{
  "dataset": "drawings of small networks of dots and links",
  "color_jitter": 0.2,
  "targets": ["kind", "dots", "dot colour"],
  "avg_pool_shortcut": false,
  "residual_init": "scaled_by_depth",
  "merge_dims": true,
  "ema_decay": 0.995,
  "sam_rho": 0.1,
  "weight_decay": 0.04
}
Rows from block 2, named by matrix and row number. Rows with one number belong to one channel. Each number is 128 + 32 x the weight over its row's rms, rounded and kept within 0 to 255. All counts start at 0. Numbers have three digits each. After the name is the row's rms in percent of the matrix's.
# convs0: first 3x3 conv, stride 2 (model.blocks.2.convs.0.weight, 192x96x3x3), inputs 64-71, a 3x3 kernel for each
# convs1: second 3x3 conv (model.blocks.2.convs.1.weight, 192x192x3x3, transposed), outputs 64-71, a 3x3 kernel for each
convs0.37 102:138101141177123137126111122162127150228101077145172096135183106143177160083081170174217140128107122101089095146176140125146118147136116095168096122073143115097079141105154061098114105136095129122108123092065140081102
convs1.37 098:116083137151159125139112096119116158172161113126102155136068123093175126132113115118142157111116131086100138115105124168191106154198134093071147103079093194123163132126125171140168212103139150163151132121108134200117
convs0.38 097:102100127082096135184131143120115118177122090142166139107074064132113138100163139120104111148138134073115150067108096102106078168086121117164165139123162125128121137134056094152113137155149128158146107055102131106100
convs1.38 100:166146105116087148105142119165242138195240154111104148173162118137129120101119140113126104092188184154104154093114105155148204140102165190139148124154081160118135158162164128160138158154063142061144124071116099127143
convs0.39 092:074108107135122083083081122174080126156111148085155156173163089174077149171103128143125068115105166090112155175124112106111113153090056121088113096157103096120151170097092092111154113147159121159089139142149129044090
convs1.39 100:129115201088112206088192165164108111103142163161127186165129158123123151052154145145123155065169123155105143130118121130117134121041070161138120112056111113055096164111133117161108181082128099172128131151137116196092
convs0.40 105:089154087076099056102137127125125157086170122083124191149118061118101071143111156109139117139099103139082149115131101129150134137064113101138189091143113095125150128165114133131101109092110131149076107095090088111146
convs1.40 101:127163118126171124089091194124200144156158136112083124151125147120122106122143157124138105100074105136142089118148160121175105131164183158181173107172116109100122133148120112130151141109095097089086130088111132078161
convs0.41 094:174131096192130134181201104130139106138127114135157157093116080180104104187149092113063089154132094123103155127143149155174102146131081168203149132127132154133142184117088146158077170091094181088193155137106179139118
convs1.41 102:176109161115134134146170180078110142099174106139109159145147137135120142096179174126122161165075177133139117105141141125136162054119112149152162104166132180139155134143132133148118122080121112115086192181119182084203
convs0.42 097:150166176128101156101148128166141132104098148143099141158130198078144140099107136214087118067152129139117150190148076204173082116079109106111170147155118085148129150093110119178125124120090089121114115090139065106123
convs1.42 096:126141133110079129083101089156114138157145055176125149131206140143154150121151106087177100115110155102171100093094150081116090092071123140108094151093082128171156170144109190175134133141112161154137123092144158107127
convs0.43 097:114169118121052118138166183143146099130107109112113076111098122156154115161159121100164078119137106111072211143098162119154167116092165109135149142157109129076113165101156118112160127106121126127180088088107071151171
convs1.43 107:151109144141150139194116129126206103085116125140064097194145154105181136110162100104132126128122145134131189145122140148108122167054057080084114076192157160058129153085143183112141143092168106158140159127129119091111
convs0.44 089:145084108181143146101101142104109133114080120112150159134120159136088104101117130152113153077134131115124169110119177127156166151141202158144150162138132147217100176136141168154176085165160168121072138099159121152167
convs1.44 087:191107151081142175161171170096079148132126073110115119121142154105178144148113132073117092122139107077098108088113140165071192047089117124115197090120110110103116091100115103119123155129173109081124142114112176145103
convs0.45 094:155107114141073131134088095188122100187127091114138119111105160107120169116119143125125147075120136088151131151125129153124105115135070154103067118090124167125185059118165153119150132100140119076155104157123108124116
convs1.45 089:116096095086104104066086188106111116084093139176070140090126136064113129115106143108149083169103104089094098078142139127127135129156154142144135107032167136133119167183181179115163148111188119148137115151109095137175
convs0.46 101:082069153113090093127133144136097128105104121121150121119111132140136147158140119113099067098124125118147121072122160087131161138109147115140176116148132162163149156069140169110148201069163186136162172107210170157148
convs1.46 094:130136147148173101181152148163092150104074129150187144009094125195062166154110112148157104132138133130140153202132155124080100125148141111172137115127096173124126083181138149122172098121090098107137141107085147092101
convs0.47 105:092105110093164115097103153091103134113162158145136087134123116148135101060111165084193162137200122088115056124114108110140131089117166136115150170126179113123130108144162170131101169110086110217165138148174159134129
convs1.47 103:127109177170130116148129116093134095111111108127128140074135139085118106144134137152087109163118127171175124143109091168128204117116156093145136178125129131107128118099120134134096204122089119105112147147133132131134
convs0.48 110:156119123108173108131140114098127084160098192145160170178119111135154130108118143128120160100149164085111110132153107108122096120082124152173118110135089114091099117132109175101113185128148106117133060122133154129146
convs1.48 107:124067156097154167170197110072103115088161112133174164128114144094108115088118095105127138100106144156110096142087138105147136102133167143121182139147109148167110117082153121127162119162060143112126104137114118095102
convs0.49 108:133127128124139106111148147159095073150147170108153173148166151113176120115123098127154084118100152130157146132134133132121117098160132114084149123102134142129093111094108109134149115160099153095127159130101123138106
convs1.49 105:187109136135137110147114102124099074085048087090133089144083142132067096101067100102110116099108183125120081108095137166165081155137129114133133140152088127116061134121121112117133102161122107088215125100184098109172
convs0.50 099:109072140118119141148096154108113155062097161104150069140122157168163098077101082110142169145093102139142095064096153084106116099080166144115132115131106159108151133151104181124101202159095100162141131148141141110090
convs1.50 097:118107122164104121171095104121132171147182080169140101125128133112123163137132093128160123098112136108108116111120100114140101033139138134112057119093143145147078100102179107170153086123127103162169094131119149146085
convs0.51 084:103181111111092134141148104187118127149124124037162131096141172113100198173123150127108094071225063156100125124094025099094060114064033098057115098092173114142161142201146187128154187138163142140199098124074086068099
convs1.51 088:129206079125097152131121113129117143141119158142106090127135113093090125118139156110118147146131184139121149144120174100061197115111120115127154181107091144096101146131176149134098122080113137140122141142146095104105
convs0.52 107:079077116215132111143081117124167080096103184144164147130127127115078099163099126138140088085155172181145143124198108100137103147150068136121134148144153134122138164089157102128104130151109065114159143129152086156128
convs1.52 106:165142094065188124150155126178172130148113106093123146111119167176110099060117118095160103115097115099089101173184139157157171146205146184136103088174126102138123160157116171072114088097104084107095111131129116105071
convs0.53 111:086139127116100126173102110161141115128110195079101150036089166141156144173135113111155151114116141065102117075155090100158101101174148169131177157136149162101102144151113102168110098127124124126133120132160108127147
convs1.53 100:148111128162121141118095144124122093218194112126169143091138106162172106117122162121145128134140148132097100092140113129137127126190124164149095199188150161134139150104132126111158155118094126120111136103121091122137
convs0.54 092:142179143079132174136126108154138160089123154142110132101089185129175135179147156113137038182163142200141119067077118147104139084170149132133086133167172104137113136140213084091127090099097096140142122123113159146123
convs1.54 099:086134136085116142088092136160152149164138130138143160089166155069125142111098141123158205129133139145101133104163143117086129097177093107082142112086101033099143163203117158124171087114113107148168098199240125153191
convs0.55 091:143136093153149075101132118079133145124096139161128086115153097085116117093121157139109106137116095162130114164087099150165125232113159099089137190116106125148098144109121069116132134093121151175085150120132092047107
convs1.55 097:109078159106160101113077095176172120110060167075087097182040162168198078158185159077133132188140116115107089185108117140135109073130105128140052138135078165137135134182171127149109158105108143168132134125084132129093
convs0.56 110:151166106129133085155087059143094156158164113113114098135151154098106109152096129140138196129137114098143113180156123185168164142161101108105075097072123100156113076098231106077094117103135130112112127099096133115101
convs1.56 101:120165105128109160148107132088160157124080123136114146064124159074094122171144121112150176124123132118171090101108158158149115122100092078149104137149200153116104180117093147177079137130139117138092113095119126125121
convs0.57 105:101126110106107129115104116166120099146116137090126205123145156126144119146134071104092109150112104122142133089157093129123125111178105117119152153138127124128088126157147164107102088098117120124091112126107118160108
convs1.57 112:127116158064101141132162138081096158172127172141092132082144111108135136129135131129135143141128115146106110160112099106101116133164140167174074158131093138154099121123189129096104144096120093156116118122106100184108
convs0.58 105:131179114102156167126128117143164157139158139079216145064164075154109112130084104147098141189069119095159143163157090105118110163124111139136137159123107150093107121120145093123132063142146095131174074077096084088147
convs1.58 104:114186134120105090186118086132100193122236162198186140100144140101158148116165114143108127138113081154099104122165104092136146130196160138151135170070106069123141136095173106120158137129097099087130143113119121109129
convs0.59 094:120162092179097096170120070119072122119178094138175120129109094128090095109214160128092065122120086123122111085104118148112111096104136106171140094151081084184111125156127111149192103160162123102116080093104149099098
convs1.59 095:149157129108182128181114127108114116143102159110161130067157159171150133173167170160117169152124133134110135131137121118113146113134108070171178122122180164141102132115143132092087144147146131084064126097090223132124
convs0.60 095:091089173160119108155160104115082128201142100163150141106161169125177116103123154137120129139151132079116066074123127133186083160107063106167120152129153110148190116092074130113095153114192183132106153122153178137093
convs1.60 095:152148132119128113154075201118135130157095127113140134129135103084084151152156091103110130126139128137199108149178141136069100064105148110097140063095139158141098132102126106147127124108074126114097136131157127123122
convs0.61 090:132125071120135106075117101112096159130150109107124198158109112133130097149134130235201160140143165050138158054096131069124179093176184141155105151144075169058026144146156164089168144112158116186104085113085135102103
convs1.61 096:191136162116127151153104169189139169158136124092134102148177100103186133044159102187141085106117127060083085133116100113085096164082110149116176099060115126120091146097166146082143120171143110136216160173121080146163
convs0.62 093:169146179098095118109099137106083152172095108146132086214097130169119139116131121164119101104122147106099104155152085085155147132113136131041117108118158088093108168133145155126150044096165161172175142165150148165181
convs1.62 096:156099170160123084175057121150111118171092124147129095151166119161089106204108126136142078124103134135197194116102092104073170094114137113091155112132123139169169135161124118101139114133142141221120150184061133152055
convs0.63 096:150172129133154185119147151129113146111089088156103089126151121101099138067125150165164126083154170136112082183136080083126116128105112125083076108098067129099133128117139138121123094135113099111096136143074091074160
convs1.63 104:160129122176143114119119139075063137101108131119136146103125118128122121123110088141142185135104153150126117140104094156107080092063097105139164110107145149090157174168149177112149118117106098146138127201169118182108
convs0.64 094:150097110135163182126162164143131116158051077166147125145236192110119083134089085114148153095185151114146061173161165063150140163112094049087146086120114122141132093199214141207147097140144222113144162175137094133113
convs1.64 099:162132104128171112083163111132154168106142126110156112157143098067106136197117136180201162088133090062066150092133114115111182151168161123095167189099119128151145171134146144100135158101151092154146151122168149112119
convs0.65 090:102062142091153129131197152125121100063093146047106150156162142178142185161122176101143163134145152181212187144095074091124160202116115142134093140140150129141099126078119162110175148196164118114123110099089135152148
convs1.65 095:141143184135101071178150097140140133165163106096077167099061098219164151136158143080103115125115119100135118148134109119175140117151154140103120046186148173086044105112150126153173135137123108198145120191163132139125
convs0.66 099:077107130122145150130099094159159110136114082096152076122155137097157118101067140075152087110129153122120156101122154138142131141059068128068131151126092129132119161168108078132178071148153113085122102166129089075139
convs1.66 095:084104110126154176129079113131119131159100185147135088105135121091094090124095151168144172123140117114136179059068127151177186155111169152103121102134144129135102153175094095124134139111113079111135140095154111098150
convs0.67 096:141090062154139108106124139158131107153154115161165115150109112116150139091071079107081076135187138150157131145139167108105139130084110164145147120122114138111162051085129107071059060059126073120097107141138146167133
convs1.67 093:062163138175150077129122151108130108115155103120123068113155104122164180112123139148151095119139111146105138158149138119140139166191091147109085200133042144132141125120111154144077195171148092107136115117118149142133
convs0.68 088:097060209077133129130136187133078108182179120173166133094118146110176130115151165120121077129128072093168154146153106143093108154143156212192142147156198163147179143132110133162125130099106084149100175169130088129149
convs1.68 095:101137148159108191114178178137131164152097094095074125123059156250118110109122124144163085190196119095151127180181159101071098169076074152128138119095158068143095102094148095063113126113088113132111130139076137099074
convs0.69 101:160154154173162177153176163140088127181105105176144115107157146118085153107174193127092143139158101125103167155118136120130153135128091173156102151091109130104159108126098095128200096135105118166108122156227109123151
convs1.69 102:117057118143166165104119136132134131151121122113113122179124096123147109179161089118155088123100177132084164094093081146106133082099170118061147170140155157133147098110164107120108136127098146128133160139144064091112
convs0.70 107:147124129141117149151096130165098201157100144138118118136147156183076147133140070162123176128120129153140126098113116104089183113131120094084130149104137112116122144144198124135108096099104122092110100107093131093099
convs1.70 111:131136078183190106128108151140140121182221165187160173128123123140107141137131154121100167136115113097117127133135121155172130122103161162133123127119105103115122140155131105115117116092154081079147109105193137152146
convs0.71 093:099123180122127142136119167118054155123152155133152110142134128075137170164154157056097208102114111111098149168131159142153124100126133054149121117130121151111090118165175074108161066121135083088107101143134082098107
convs1.71 107:177077149155113161126114101106132073160057084148136208155129160094094143114120145063095201126118139144140113126105116170138173107122172118090136091118143146113150122123131132199105145174070100144124150148097123102162
convs0.72 107:108127164102106120148150085096125131075186191117219220132110116101167143125123189110103127130143136146115140087117171145126114127142095156122175090120147107142134129122157174158121206138112173090079188129094153109135
convs1.72 111:140089137123104103174153092215186124255255159175217194093116154136164096104126123159139114129115115128096130115129128054153079150132101092110115175149101050143149155170099103152086099112177086145138092103143094126141
convs0.73 095:111111096174171118120153168131124103097137136110147126055141133107140128149170073079087189100113141102093143085057146111105095107114108110147157116120105071153131105104163097076133120137150072119138167154151189129193
convs1.73 096:102132113137134095187144147115101093156093150150152122127127147044139107132091126110120110129119147098101137151070155159115125160103076042158120170093101141111072114153118105129153112149127119194107142186125163192146
convs0.74 100:137134126080124090089110166106154163111160120132153118139096160188125067151111117115155086129169102144138121149101161146110127136175073109138134127128155110123138166177131142102146164106091117158088164149114203149160
convs1.74 098:172092106090162092150119105152175142154168144128149146155116139127180164140121107145159152099110155140113099154180161115116116163148206155167166087096132147110138074100152109115147132151141145074181099098183125141126
convs0.75 099:128124053100144166149107106148164183063123075101116082121100177132168160175122099123121163139158137100063099085162061141072120090070083101091088102119072102107165104149101153207117147157179172123120127084102157109106
convs1.75 105:159142173114160134094092103105126134092086110103128092095167097149116121092138060148139115115126109112150147114064138141116113141092140175119140194108100086145119150161136120136129113094117126157156125118091151146128
convs0.76 097:120102083105149096122086149129071122097123175125151094130149164168129144158095046124087072177144138113169110109127145113141125133085165130112100149054159161175069073118144142136087141106128116180149162144088157128069
convs1.76 099:146105153130102115139093132084156123180132089109147138122117116150097109180135121112132150170093120140114146169172151179111151070083146162158143120119088127154059133136138147119116140084122081102136143090133116130132
convs0.77 095:175135098101125120143167080113120094168148089133143133136134152164103101153091145090149145117209195134039092116107126148148095129137091127156175150125135112107051103164116131082161102115168133152130166118163155154172
convs1.77 101:067141110130129120138113100096117196142145100098105104175154131106096130128098120173180146083159116169155135102097126146121154179153103191082244134135136159194092142148120183134106163123116118096100127156129182136125
convs0.78 104:103103089138109086109104145163084129116080140119112074116155139139134090131096068178160111098111102102119149137162128154091131118094133077099124115117145126142147129126027130168132147111128122096110143100163138099085
convs1.78 096:150103125057142150138107148107107096094117150137140217149130184171247110076164143179132128074080093112123124093126124152158143087129129102158127136116141151145149103138097081090115115126093128146169148115148134131130
convs0.79 092:139141110067110138115099144063111137167181144131132124157187131157150117115164131119144152074141120147162118138127131062153125148115164134138110144143175138150125111180128107121145071133129108193143160124150138132065
convs1.79 095:145113140151116087128110167165174140117080123089151112112032151189095133131145086110087073097135102130133148119176129108148124208134086193151101136146060130147129105140121131098145124133099121162097091089135092052178
convs0.80 099:093070069090110146162109126143161112177208115191146110137101139114112150071152193063081079077106149139114133143075150163138119176122127121149097126147112181096150131184157202147115128111123114159107177079088136108164
convs1.80 100:145100060106126137164137117114163118191153110142110110156177073119141088121162110091115147091122122117148142132103116132136153140180128124125118135127149131114135089121109110123120135137157150116129100092113082108127
convs0.81 097:105137145095114096143161125090117068085049098113153095132179152060106117075150145056083118118141152142142119152166161086159189139108198133122152147135122147116098113101084065136151070160188084135151109159099120144100
convs1.81 100:104111162165139131117073130108144164108177167107113146154121124128074112106137116124138114114121134157131138121119143136131100123164168166119157117091051133163118169142107153087142132132141177076221150079123087106093
convs0.82 096:159122143086108088036113160111151096104113101145107142180116120115098084129116117139152143129101128150104171146110102136105090163097113160115112138135153088117165145118120098125106123101139130124159118112104104140157
convs1.82 089:150117183160131131060165135135128124115122115159160123144133136109110144119143077111186124200149203079129136098118111096096110170147144122112158072068103093150111140116148103155112142155134148171132159164092079105112
convs0.83 109:144136126145105096102135113110118152122194118149172101118118105156127151124137131130088098131128071071117138092145114082182102101150123167178158153115123147141125131134148142182137098127122127126117141149119140113106
convs1.83 103:158144098217156148159096208167153081162145144081084124138102140156090100186073103129086085100093122175096146144080091109122108122051179157097124131158106105158165124144153146174163180121062086128222095104092148131159
convs0.84 102:152100170087094125160145145129152104125118107151100117151145115183143191134130100085116145109140086083126115167105080143151108151127130178101122123101175087115112131122163119118143094138117161098092103047098177111151
convs1.84 102:175171141145144150090108105141119144089174205187170148129120109120102095037153098129101105153129114150125138116150118152158091086114132165198111135129141120109114116142125099108157121168099124158118146122169188101200
convs0.85 107:147129119143136099185185091163082122091108093172138122103118104129121130120151162138123110146154107150100092162156130155136164123147122144179149130131117123136137097103128104161142142131133179117121145174079138133089
convs1.85 099:100135147099074130113132147163117148105129119129092088124126162208009192140110078077152121096121140153149056142150124129067121134086117104145152124103164097128082108117189132117088060137089133162087136161103077084119
convs0.86 103:180131124119140140119148154136133148119157158173180042124143169165130095103142115131096135143090098128174139207153128075132104121130110097120111099106141111162128106117152130120188099122139095102098032157123114146106
convs1.86 102:115143101140151118118166128185185158118100149075132127131158108127118139134126155079113167196112089099123143104116095132119128111064117174114101078123132092116131119105086170104086158145155099094126130135134120115168
convs0.87 094:097079139094040103122104179101168189124165135113088080117103079180157135165070064131137150163079129123109181062115149133162110162137068117142114129123114110135130137118150106109116124133095165150108161097105194116100
convs1.87 094:098106123089126143141069097133106144092110114133098093150116103203160131088170118176164124160137150113122189144154141148098156162035107140173216073126162103087099141101135127130134121118133093107074113199150095156157
convs0.88 111:110091148124141097138098143110108125157129136106135108172131138144102140103144147119072072076099088131085103138138120119138067126148095173139115112119122097109147160147105126143076144128106186143126202104147198140164
convs1.88 102:166085132097115091166189111098164086153189171111156122099141144125145111127106111106167183174148165128148177127146096129164179133205242129143150119113144098135141127135098166124129140143130134121166130084075117113129
convs0.89 105:123113118120103105167134062091123145083134159161120157166104117119158070106081093129102120119156126150135114110102118141134120151123128137162106141129148116122145157109126158184126132108089107086101151120142115116136
convs1.89 100:077084123123093124159143116157189181119046159089044089130141115110167134122083113105092112169072123124101125111105104136158097092121117166093120161116051070178123133149181083149115121138128068114097151141115179121143
convs0.90 104:171079120159149122156112177119132065161141144107184141107105105037106154148140128111128155120103120164149119169132121132175132122151095092139158121141107125108149098136103122184097211182134162114110105146180150129124
convs1.90 103:100128123129129125098131117142135145112115158110091131163173151092131120105098097134126088110135078104113151124152156084104115136187102125137068098072116128137074139158180140121099103088103099104097120136140109140127
convs0.91 109:148107162126099162124125090093119139096068100154125063136117161138119124144096146050085181132124151121169154255143100168160116130118108135161146126132111161123107134155176079152080141110096170122130094138138144111130
convs1.91 100:099099125166145143074140159164170149146073111126101124068081132195112150123179112091121157115119109162092096086156135084159135094100109148147123085175126092141105196138175189197088094106085157158177097146182107102095
convs0.92 098:154131169125122133131119138109133113156082145140094130126147131057120107147152134064078063142103056141146123111130103113092202117123130125064111113097149086102179127084124106127115143159175116062101115118177117169173
convs1.92 100:134163148090156107111092193111149156108060088154108132100139150128170150144099125105114097133131096094158140149145178101099132196142106135188123093064141117074132168119051148163083125141131124107087109193119090102190
convs0.93 099:151095151095094134059107108145198175160074055137109112108117139133133126164164116063157172145134169091110164175135082140125098184132062123135100123117142139120148049117166094097136102127078151129126157075154137147200
convs1.93 100:118152116144211142119139111148095085129151153120168184113136174096150110136132109127108104096149118108084115146085094123162088122094183141108128136145115114129113133131121150122129132103080161113135117111144154110089
convs0.94 103:099135150172117092190162164128110103146080169154155148164134067119141165106117148093124124126141111127121131162174111109123137054113074092139055083111086135121104144167167080146149116162109157204163130109152062102095
convs1.94 104:090142125146100120112142134145135147097122125105149117165148103135123086060121127120094180076113128124172139145105159164114133150108175140163049140162180150076066120118077114066096135161079136125105080129140145113110
convs0.95 089:082129110137130068167129121139141064174098112112215107118145167052132158116147074106128197092087112076117171066088061081104154122134192126101124179100089117144084109132107167099104178110143147144191095156134196105145
convs1.95 100:119121144143144092103087121143141112146123168089143155110153098076136131136125123157146161088147149108136141131113120123115154147138127102104104191121140160083088164142073168148106136180129097111153112141098159123125
convs0.96 093:088150077117067137108092112132146072103149229128110162117152176148184154169080086089118149073136123080101128166123114165102105112146134076218137072110148066055122149194116196136200139172143160156111126149177077153170
convs1.96 093:085135151104133120105115096113143145125155155148174211093106144139172148098139100139153132132131153106128092120111132115117121157142091108126204114144114159136189131175148112144101133111122141185134141137151155075141
convs0.97 090:126182063089094156094128136118100121117090143143139142148103102106061070108128128173116143153088144045053081168142141135154096082147112108163133117099181152123158197131141209167169127198187127168127188140119074127122
convs1.97 098:114137118156117141112122097147119108150153109144107110097140113139080166089199080107162178107068175099080196114130134203144073134170096190124108168093113128076099162145113171115167118113184162136139156099114097146127
convs0.98 096:202122134163092158143082187117150135131146076134151123141100104111122087060090137160129167134056104131117173165081121162091134142123106089154107107111162081059190086139115115098048106090053125171126150112088217115080
convs1.98 102:154101126116106144128063116062121069116139119095113088194151150134077145111154120138180158111073163143111136095140076084052108144153098100120121112056173189099089130129159116094155135163082133198145120071098104187128
convs0.99 092:090095088132090158163151165107083122112122120145180110169129120168122152137107120184118182129110101128104070112130131117130120133110123107118105089098096122153136189096097087099124102119155133154135161120130129096129
convs1.99 097:153106085103117162153141139151089121150107120098141139095130153158084138117162104097164085111078110116109101120240166142184137150108098099128110116118146140073112116107083118105103093152178142108152135138155114140140
convs0.100 096:131101169129108077172165102161175111085195239134162113059126135168129153161113143144128133147128081068118114146094062085193165129137097129091062098070035149063165062065102137087108135110104179112120157132099177109124
convs1.100 100:093095106133133157133132142123090100173180151116229131105099107146127096158139141106117150102117157112092113110121131108119164032150169093130126145152121132170129148109137091124115141142142100127078146114133111097080
convs0.101 092:149099131121115113171074099082080124155148115129089107128205175126110166065095137164153151172108169087082154175192172118166118083151116151154133122107076120145145137214113169141095135132085091135128115129095131073073
convs1.101 098:114138154115097148130119068154142182164077110180121093132146167112112107154111129139176139135118167132160114140078144160146101121129041154147158100116111154132097163138050120129131095120136149190100147135113120119125
convs0.102 087:051087126161124080160129110170139110132186094121155148109087098116138135136186125140137096120109146158175144132068134108102150117159174114111113118134113109181104160042148107070125178186090143123168110083079115111089
convs1.102 090:174162109145128069166147135098146140129129120163140111062129133107134131089150144146092085088148075085053110138144072132150107136161085096168152135091150098193097100100076145135155174180138141144106118133156113106085
convs0.103 104:096102096092080158148122133096192145062153104071104130194112159145086099121055107187021131161039151133119183076095098089106143189072125100107170125133143201097140123120162203117173115117093140111135099106163182155097
convs1.103 103:097194050111132118180083155139098152107104089157116120118085127188122156120159109114109155113115097147115095075116173154116143165159111180176096107115107119131116130198120117100125143108133113065091141102032118092180
convs0.104 093:161169063116116156086162124137152137141091130103162128147162139242120125131137166177140136125145159148121161149131142155125155139148108124129110079113115092062093120102072114152119108172136185156149244164120197199192
convs1.104 097:150134131100137140138134105128119181096112160145137107123080133079106114125195127149112113123152111127153186121125142111191122151147122154096142151089124164117142134112116147121060130071170134081158152133134134153149
convs0.105 109:152184093152174138109192146167128143067140138157108058132109107062145110079094153157129084126118103090131139155165137174129115138103180102151131121137080129112090133110119144129128119151159094157112096179144126114165
convs1.105 106:105110208183061105098159156106117127177099117142122164090132160174057100102113119116208189109069082133140130103139082136082144095194173093137131131122100223190111137160150103097110121162120104152166118141085115110117
convs0.106 093:134160123098102172180180168106068162151154174171157196164182153076086101097033077065089149122092153110076093145100174151119126118186166089103108127156132148120145151197137178152148074104073107143130102131077109099113
convs1.106 098:120106149132097125128123099195118125134127137132166107132139177079087112129055105140112160124147152117128161107069174082143180126116119137222208097135156143118117156151116101142159196112111094141068177126086157068111
convs0.107 100:098073158148100089109117120110160089114147083124080156102094139121092145101124165075089145134174033168193128149138132093184134096114111147118133182087129152141136114171136152120127158121123131099109112114177119139132
convs1.107 102:143124111145142139143145133171131178094123107093128105162149109215120156099127127096103150123085077136089149118087157127091128119161119122120159162127131128148120151099115133165122146096177151121117103159139115115181
convs0.108 099:165094113121146106145118097144182188107127104146132138144142119080154142111116059184171118124128145074105109053154148093151144123133115143134142113203174121090081147122156073110140112153156100192111135143106106128080
convs1.108 098:139108148190124092190081147122098122162156112114104134090083110121113083101110178102096109111123128123116128088106107135107098080128180091061124222136108144179117135109128104043123137161137162092072120149086118107082
convs0.109 087:094138060132123096121150176163119084099108124072134153129127148153118149133096160104085071163101135073121171147108099134096156152149129137133103148095064112152085117156195134104136085091123139148130155083128145132197
convs1.109 095:134139114098113115119121108115175092184111091133113127143125145041126196114143151159117141167130132062102135116145148104146137135147091140155191142073081130121129146166118157121131132141123147120085145135102112156131
convs0.110 096:157127147198119202129138163137053121126091131171128063147165130114168105090121118138085123104111167084102138151137103172127070134067058092153147151148135112146144126127130083052129116115130119176152064162172097134107
convs1.110 097:124162129092112165132146130124112107085107136147145155094089103116150098111170143066116156103125081095156181143162079113094190132133121134125145103120120148105128065133117110123166125149045167100141131105109079159078
convs0.111 119:162122140083082143117093094079133162117069132133101103141111131090147095122113104146131122072117120163102116170084165133108118179124126164105154097150162121134116122110134132126119129126144111084081096131139183119100
convs1.111 110:144101106086090138135113133092166148136080182143137167145125062066144139133117167097129092123122113103112111114108087151069182115200181119108081137125180170173169081092163120121113086100135152098176101120124136109123
convs0.112 089:087088071167086170096089135142140185144166124154162119111154177139137154106183166145151116119134103099184143185169125155041117162151081133088118123102114142127107127147164055104122097093134166133094118096160124123137
convs1.112 091:117146093131137108098116198134070120125079100139124180186130131158097126052098142075149120136131152107088158119160097170112088086099125130165160192157095141105160157169112175144135144157122140121081110123066139147082
convs0.113 104:164129158133123096204146169125110140182096082170158107200103115106101125081143133167130151132118078079103118163158111210132093132140116180115117155135156120144147101175099112118131098105168126188127124107163073079100
convs1.113 103:179108150099108136121089080112074139114194099085115119137108113123155117103139146183144105122114075149089105115120134091073047076060138148094162099153130175144157081108141110131101138129156112131111114111140095070074
convs0.114 104:167086136133169101077138143140133143145136143101106135146082118125074142165161115215164226126173210112112167155141075134155138157137121170185123147153163137155087182117137103101119088083169190077130108104143089097109
convs1.114 099:124161083121131113112107156153118113171133129123149107173161170131110151131152111137107126090141112072097153148101097124198158106130075150139179140176134193105159180104116109109124118109109147129146097159172097160130
convs0.115 102:114147122096114141091095146117114148076157188133176130129117144132105106131149202105106129125080144170141096128174111142111059160108098128112102143115143134118138094133109083120116165119104090110109147086164147136179
convs1.115 105:166089089136116141109124101157120140096187163144162126163078160153142126099099140146139143126106144101059113134180087105067152112142184170145112128087163110193157107191113099164155148154104111099167101114142094126103
convs0.116 092:086122122097142133091142169088164189134159178101113131083044064141154149138105176115101073114089092126094140124063103093153162131190115169122146130094096143159087189143147152162116082123167120110117073103145131142112
convs1.116 093:147083086097132108142123132124074111128055100128127107114094158101127186169114138109127087178157128146105126149197089088041070099123114149093101141127118128104111188143125186138144063107103126162109173164115155162096
convs0.117 106:128091176155117147087130114141108155163120158111089136096138172134120144165118133089137221088121175160096150171129092094160137165116142126116191175081091152125158133175106049127145124105129150178181140162092033105120
convs1.117 101:109159127101116158095102088126098138110141174167145135109147158173125098151124114136133110122083138136113119136121139142075108145126130119182157113148130114160154122111135134190087200106124073148104092081135123105133
convs0.118 103:121125137134153117097062160158135159168115128106089113116128174115128107139133184163114112112105157129153176102084108055085123072079112124120115130145141117168096174112150133087104063029114136143141109072132142135139
convs1.118 095:066133084119130108176138124151123174121087136091148078131168133141118117150195078121103156134088114117084110100141159131145090164111126150190170111137104120136090124107089121165113122140137160151124103142094102162162
convs0.119 102:097138169099100100139131086191205153136127142162113127129151120086116160076118142133086109150122130163168153170089102107061080084113123108158138188159101121087103129118093093150065102132118138103133143136142109174126
convs1.119 099:106096179103132149167115129132137123091100100154145093063072142122129182094129136160088085127102100188129120082148120127084140126084142142111134080175091132079095124103113125088085120128136104123103105144100169054103
convs0.120 106:095179103195152070093146108113086146142132107081146134108165088174136125229175134135108105164109136148130120200091074255171124160182122168126142150170111084170132121101130098127131105129102126181128118192153118106094
convs1.120 107:157070160143137076100168124164109106163085100077155168121118106118178116111140143123090147129126153102126168154172098055113123154095067174118075170122099141142133212095158123131133153132106082192126123145113124119123
convs0.121 094:058117147082178096151138102180176110139216184155137150105140106134112135143150113165148081096143089146116113103103160085076159104117166128102104064180127107108123173095190127137042127093139108084114153091139052090088
convs1.121 096:123129130082136100181113136129132166133037120083109109099127121116141157123224187162164080175148109139136076110149161116108103164153107142146095110070146129138092133147154116134135089139152070132169140127135180150125
convs0.122 100:077097114132132109176120164114131120104119151120124179130125137127103162098089120074089103082065134095151173102121138133123152149129168153148124168136066128067108117111157119140112116127109115076164158204110176171085
convs1.122 103:114150086138153131082153165109123143125111154124153163185196161064196142113112136130139117115116136145148109108088071151161125068133124149156080109159168154107151151132136145119067136156136164123161156089117152114077
convs0.123 098:091097124142099130138092142088164160133178098128160169112119090149085079139076083117120130161109084088136149113131095129136127084105154140106144119125125138121131144137126107124090140114138113152071139139122170101127
convs1.123 118:180135133141255100157170133177036044000000000000082047129108160137131126103144129087100138160128124166129103153095101138102117137107104078160135114159107106073145097093169125126145129132097130100163132162122149099119
convs0.124 099:100099194143123135149133084139124130183130169107185169098165089166111113144129176165163104167141126078126109093092125093118129082072076109162099138152199161104112070093083084159205098085126155109090128098167138166120
convs1.124 112:189133111157072109154172102178139140241245129172219183129158131074137160188109112141130147104113131149127169130115161158128114115099175136105134113096139101122119174136146130166146110129104113095175148104149098165075